From a checkpoint of a small encoder-decoder audio transcriber.
Model: log mel input, encoder arch tdnn, encoder depths [12], encoder widths [192], decoder width 192, decoder layers 12, decoder norm layernorm, decoder activation gelu.
Rows from block 8 of the text decoder of a small encoder-decoder audio transcriber, named by matrix and row number. Rows with one number belong to one neuron. Each number is 128 + 24 x the weight over its row's rms, rounded and kept within 0 to 255. All counts start at 0. Numbers have three digits each.
After each neuron's rows are labels from the 100 texts, of 14976, where the neuron reaches its highest value: "tokens" is the input token at the peak. Only what is clearly more common there than usual is listed. The data: short made-up English sentences, spoken by a formant synthesiser in many voices. In brackets: how many of the 100.
# fc1: MLP up (decoder.blocks.8.mlp.fc1.weight, 1152x192), inputs 96-191
# fc2: MLP down (decoder.blocks.8.mlp.fc2.weight, 192x1152, transposed), outputs 96-191

fc1.289:120122096152156133128111115111135129122127118196128112134086078095144132165128149148089146137142120135107141101164128152116162135156172170178091138123120128126130155106162143094081111147094133134132114105127134121105137146104153139129117161132150101155115127118124140110128122138116134120
fc2.289:157136116147135108120083107131108164110094125147108079121127128069152134125179134135112140083127162140125102094166117094098155126125129173147106139143133155097102152129125124151089098133128151190127082094143137115103126083114140117143138150119146095158137127145123115117137125147105110089
tokens: "my" (16); "a" (13); "not" (12); "very" (11)

fc1.532:144078139121124090122114114134178143112080148135141131142139099142111162119142129126074123118128131119125106136158182147104107149180093124095082131149122149119131164123129154128140142125146135097176137133119147170157119124109115156179141152148144136164128134121163133157124094094152191079
fc2.532:154099106154109141115174125177189098127096149112168144144123096155108150157143134119091105089135127129146104126127175138112151157162142131114080167147139174091122142136145141106138146105131138122145135109133147124136112107130126179161160138091139208131130102125167128162127068088128142086
tokens: "who" (30); "he" (8); "she" (7)

fc1.635:131107121141117098128126117128098112120105141149092121140112101082142100113131123138119176135175144092130112142090142109154146093164127128090093132190126180127177133147102181122170159106142105115184085151150135096126135103126147162150143114088105143112115160106159134139076144146178096151
fc2.635:150149132159104130098147101164134136127135144135091139117079134120141148169140150117147136106162140123188156132088135146096143100085117091108149133121103163138167099168138132163206135149130119110163099121123149117096120141142147169124145129110107138131154124110147151113107134141171127099
tokens: "that" (11); "a" (11); "this" (9); "the" (9)

fc1.351:085102108174160131157132154084127179128160130137101148116140153122152107147106110089102164094144135117141139119129131109124119164116179117151142128111108154120086120130113106158078121137089127148128100145136137135147137148092106140113140144130116119111120071070139132138155142126189165094
fc2.351:118118120155119125166157137096136199128143087131115184118119127132097152148138149123099109131143152106122137113139147096151104160121125138123117135181084082136114148147121108121107141082151147112110109137121164124158137172095093147106160143134144106130139064129132110115125096106173158071
tokens: "stayed" (26); "laughed" (21); "slept" (20)

fc1.100:163131095133114137127175124126135137125082124153088112113136165154134119129130132134093115110144136089111122109142128166137121160128098134158118083138163151085108134129095118165143092143142109165139112157113130137135091106108134151140132155149154166109085136117142127112134136149139107125
fc2.100:132100110175096121142153107141111124111120104144037125122163161145132144117119130097102129137150140123123134087079113166109072133142100130114097123124162151129062100174117107163112104084155113123123122174100153119114110126135101139128083150105127174096109148143142106078136087160132088131
tokens: "stayed" (15); "laughed" (11); "sang" (9); "key" (8)

fc1.496:100158139148105137126128143109135131088149112185123127129107109088094137162155171102113137091106128161143118086085142106132142122139113157139117130106154109122139142125184125103126130123126103145147100134093146142130154158098133128134119151089114146136137128167134127126124110168154125112
fc2.496:131129131169104116102109181127159101126129145154085096111111128127124123129191146137125159100089135170143154136068155106128164105151096161139098117143136130112105127112168134124134142133139107160107120137120128134108142146119130104145158162106137130145176118150128211123141115138139094111
tokens: "who" (39); "dog" (8)

fc1.748:110103124148139146117113106144069097096099147099124150139108132095143131151122142121144163112134103117173139125088145118140096090103117156121131124172125144138145105170140087167103139141157102085106123118106100128132090113128125083113151111128167132159138117133126137172130089127117179101
fc2.748:122137134149133118101153106137115104100116092101163164147127148065121120115115183100131113108128145132154156109152116177134080134132160147139150146105089130162160096150131122150123100082158129105127114151126147131139081134151129117094144079087174158169120169116146096140129083168140155138
tokens: "that" (28); "every" (20); "this" (8); "the" (8)

fc1.164:079131128136135082153113147118159135135151164118083133158124133089135146127092135165139160152102109129090124103100130143128120162129104142153123156089123143132149131121151124099117099118095168144120157099165112147139104088168140094135105195121118142113127160150100104186121138099129134128
fc2.164:102116138109134113153137116128137092114134085127113162132110124112160125119119054125115134146143086124103145107101122156163154097174092129178128130107128125103115104139148126133144109112080163137144126078158147136139125100148146121127089154101121158115155151136097121165141129112137109169
tokens: "warm" (9); "that" (7); "round" (7); "our" (7)

fc1.208:146129131104143143113082170081159135133174170084123124126080114142115174108092157119108159113161114139170113117130143135172110131067143137105138125132128116160116142110130153110134115082113105128119103139123112090134137112158129059106090119138108135139119135104141118133135143151113097152
fc2.208:117119106056133147147079174124138149151180083090161133117115092125103147153099132092095139094122093148147100090134121154129157135075145141106118114123123130112138145110146147135143092112149089076169137167107101141162147133127116091120098119141153151133109142135123091154117189128118089127
tokens: "every" (21); "her" (8); "this" (8); "our" (8)

fc1.554:095096143141124156095128157071133101113122095137139132099127152145101148156122135107141112141113163157161120135121113122090113125112145156105153153133093116152130093112114097175110160122131171140125107130160104132157178144116125147109140097167109134100123142153155110064109131120148123154
fc2.554:143136098150141125135126123111136103086158097139169135126122119130092124117156131124104106109117111073116096106125130137132153132142126111097121130126097129150096149165097132129158139114150137169173100136138071136131119138107112131101140109166126150083140123127163118074153111075167115148
tokens: "my" (34); "every" (15); "a" (14); "her" (11)

fc1.344:119099189153144104123126169159148145120129132099148108149145168104165130147132111134170074085116197164117130083126116123117140148139147141140119107166093140092129156132144096104116113106147132125106130105134105138139170101102141100114141125115113123124168122163154132138128116117103127129
fc2.344:134111144135105132121074138126120134094122134151135121141135147120126151166105076139130097081103162168096135065166096104118183129140106120114137127167121095119142130087130116146089136106142134124096105078136104127139137141114135112096118112127110177141152110132164097143104112126087114130
tokens: "the" (11); "a" (9); "black" (8); "my" (8)

fc1.578:088103115157143127143147146099116189106149127136104154126142156140148105144120115100098158102139135126137151130129140108133123168128168116142144130117107127117086127137095109146089112145083117162125099155145134139141113148099123132123140163128131110108113069079135143129169133123201161103
fc2.578:113115110137117126164155143108136195132141086136115182125127133132098145152148167127093110131131155109115116102142146089138091151127130136126112128188083069133096137153109113127108144092154140122118111136131158123159133173105095141112146152135139092138130056119126111140146113127168162070
tokens: "every" (10); "her" (9); "his" (9); "my" (8)

fc1.515:108179100067156115145127115120126076120171145141117151137124121123120127147158152123131090095133152122102188125103098120116140119155178129171114116113104117152097095136150141080139167150124104127183138150115145137116101115145112137126152105129121074132135139155163093118132127157106139125
fc2.515:132179132095132142127123120132143118137106131109139143159135127109068138120166154149114127108145110179104135160139138122128145108124164131126117120155097105121111094104140137092121152159138108125110089156111141156156141128146122132139150118131147125080078110123186118114116156174091111159
tokens: "the" (23); "a" (15); "this" (14); "my" (8)

fc1.201:116079116137124105126136137114119098159128120095080169109139126153148135142139145150160123185137122114113107117128116116157170094105174141119148139173131124120123121110164136141135165125123096111133120122102168131143118098132151153118164155168131103116169111139147109101103133106122114081
fc2.201:117123102117132132122114145126094159125111159124138124135139109172098131124151117147146127153097169119095114104141099100153093120129145144120136160116138126120116130147148148122161145121104103093146138179143169152175127145168141116152132121146138121095082142129157119121159130120119102090
tokens: "that" (17); "my" (16); "her" (12); "every" (9)

fc1.507:134132163143102132126131107135086112097059120143102138130102146144108153144110140120110099139137144122119094157109134152105156110138094104143126127127127113156140109105097130102119142110152137158084152148161124084134071136090132127113122137145112088139143117133165113167107129111163066133
fc2.507:088174134103140144123143159118100088135102120161140133111110127134092114092128121142118111136150161103114073138112130133124156093161126071118153160173099148122146077123119133133092105105144159097091119115101115174118136168130134136116122162146137058107116101145140145121143133086142117134
tokens: "that" (13); "this" (12); "his" (12); "her" (11)

fc1.643:124134107128092119150124117110098130127158105133120101142130133137126118118147094083119134153129131140113144102145138162110108157133145114077158125152127126141139086131114112201126188104112161133156088153159167179115135115096086170100119129138154127143091113101118123110130125147167128103
fc2.643:127132101146151132127140147123150116079171126127116096106152136090143132144146115126167100132117092128096152104109129172142114128108125094139178135159115139134150116151119140144084142094122111183106099149129162168133111116083107116090133127132177141189077139108190100151112142130162142128
tokens: "who" (54); "king" (7)

fc1.55:076127112155133114100118110095131092133145089118142122099125171116155115131113146124139118105124130137151139126096134120111117112111126105102129095103108108150139162134119144185129131124115184135141176137091150136127132126128129110138144148120080166128162123071081125081146140146129105115
fc2.55:107136120130112111104127083135153131136171119117147117106142127140133098117108143134136092133123122114128122151148106132151122111147107161156105098119132135135158186130136130162150110127125180151147172154132141109133104094129150113165145128120084162141151151104103115070150103115108103110
tokens: "his" (14); "our" (8); "warm" (7); "her" (7)

fc1.549:121139160164126176134128115122115076130101086132135113123136118150129141135110122150062169136157133157112089121090125101114117121154122137125138091139138143129107132134097139094099126111124143133136138123141159143117117149121148100114142099177103113119112140110132132161159138112132161162
fc2.549:129103103127131143151128111125151120108107094134119098136147116129126128093093114153097160146177155161105097110104169130133120127118093128108128118111162146106122104098152127082109117073112143153163133132133170112112129131146159140143082141151132140141114082131143099163157140134102130154
tokens: "the" (16); "this" (11); "every" (10); "her" (9)

fc1.423:171139118132130146087155100118146118128128163165129096129127125083129143147109158167115108129119113103120181147156138164103086120161117137102082102122152109115116104111140100148134150161140155106164159127111145146113119125157141161154146166130146145167091128103139119116139148130145110147
fc2.423:125134170126145145120136122104113132125169160162134121122106143069097127131123095154157096150110135110131200155115124158083080137146087109100089120173130162144056113120102084139127151143140173122158144151108145090105110123176144146123146153143109115158110142121137093089146119134086124113
tokens: "that" (13); "my" (12); "is" (11); "our" (10)

fc1.691:133139150077129115118135145107125115114109116133128121144112145096159111170092093116134140138167114106162108178120181099134133129136137120108112151125120108147151129148079131098156104146104130116182111140129148090112122165134114123132108116094151125120140082095167105143073136173142125163
fc2.691:174110147111098134109125092117120147149117111156126126118154169096159124172122137128108140141161138136147074183129117106146132136170093110124132126149112114134119125145094134144131079149096151113179135132131088096134117121129160132114104107144092102114136088128181118153109160111123121162
tokens: "every" (13); "this" (13); "his" (13); "her" (12)

fc1.77:136136100159133115111122088103135108134127094156145115131089118085124108142103147128110157160112115144123123086134105164116126125144126162162098133162113075145104154113124139112062122133113100136140116198094148119116086130080126130118127129059147078157173118147122143140149093127110118149
fc2.77:110109099182115109091115154123109165095128124139103099147177121090183114144135126135132162152127145145128129077133118162126135088119148147128131171138105096115098158122116120133086119123131136152099094159159102137097107119121115082105148159093187120135177135130146145142170097117123109140
tokens: "who" (42); "bird" (7); "she" (7)

fc1.737:154085154139128119106128150072140120154111182142092122172144121134170167147132141141107118148113147102133152159142159152139142168134118133136141109111090171120134122126101132096109113120147104156130105151117138153161126134139126143160130107133108147146110146129130195132124140103123151145
fc2.737:136098154129147120142153154063129112146137174131078100117136116116147178125158118159134122160114145142113159161142176145105144115159125136162116100124097132162131105121126117103116133134160114113116134142096152132137163149127084164162125059128100161165137148139145157149116139118172122153
tokens: "stayed" (19); "slept" (16); "jumped" (9); "waits" (7)

fc1.482:160151138114126144109182152087183181147120119148110160165115172124144125117108119148070124130108100110134107165165108099129108139131110100107132105160120095108117126097127127093165131135113160137094104119142151120118123126136146142189128127157145130149097126182138147173166108151137120099
fc2.482:156137122168123135129163124079146159144099132144113131170153128110116122119123110164129095088135102129087128100166095119168160122114132091095167122077098078116102167105155112148138123105139140086142119129121122114107126116132176104151107145086193113169107121153151153160136105182148124087
tokens: "my" (20); "a" (17); "her" (16); "his" (10)

fc1.242:153169145142125141087135132128109140084132130143115130164087132138114086114111127154152160124112139147151123130081168111090121114088148151104112164137106125137149111156101096133096126116182145134114134128142155140119157118118096132092155119149115148136145126177114055143138125135097141148
fc2.242:168116125120149139102090146162110161052141110143111095140167126105113088134132147132144126133141103130123137141103157156108140060110149214130092162118168159128105098141149136089110112133117128126190137111168158153135137105102137105083157123113110139140146157144165095138115148113117132144
tokens: "every" (14); "our" (9); "the" (9); "her" (8)

fc1.342:118138136100132113085119121114111158145147138078105149103117151158127149148118132114093170093131082168134138099149097124144112156079169116099171115083131105157114110156137110130133096110130115129119121114163123070151103118125116121113117111114105101147129144107121140110105150129140145114
fc2.342:110114112104136137109109138137121153133124101074076158112131115114127167192097133149126172134124100153119139102150109159140115138101195109113138126098106089088132099150151142141127100110184127083135117122158128100155136154135140132105124108112133106173099151126162119116093117111143122086
tokens: "his" (15); "my" (14); "her" (11); "heavy" (8)

fc1.393:105134092105186141137153147102134125118144145165105128131141130112138103159158177177123115135098070082080150103105126141133128190149139152177131138087112116122141127122161130112109112151092122151149147125100145134119108127169144144123147159121125097176112116147123083134122142092144126115
fc2.393:127143109120167127132123095139121132161116129118091115190097116112113143118156114154135141115173097125110099086122160117140151147125115160146115114083105118111133158127106137145119076121131142134109129100118159118128118094154124135082092155091147101136137127146131128118119155116157123141
tokens: "the" (13); "that" (13); "my" (10); "his" (10)

fc1.601:178100150084137096101089155102168105116142120109157180125112142122118123150129113159149105091126094142115127118123106143121117142122144071146119124142115159120108134151128085104129117122123133148101108097144147143157151130138135150094096144104126107111114154132145150112122113133134093093
fc2.601:130091151095169129097103163132162121131198120146107178156142139137129107138129134186117067109116088127128153123135152107107125132134135107106148127162118146122138142167138132102144150114111176155097117107141126128176124095144127127091084120107123139124149147145169147138142098115128136097
tokens: "who" (19); "she" (17); "he" (9); "dog" (7)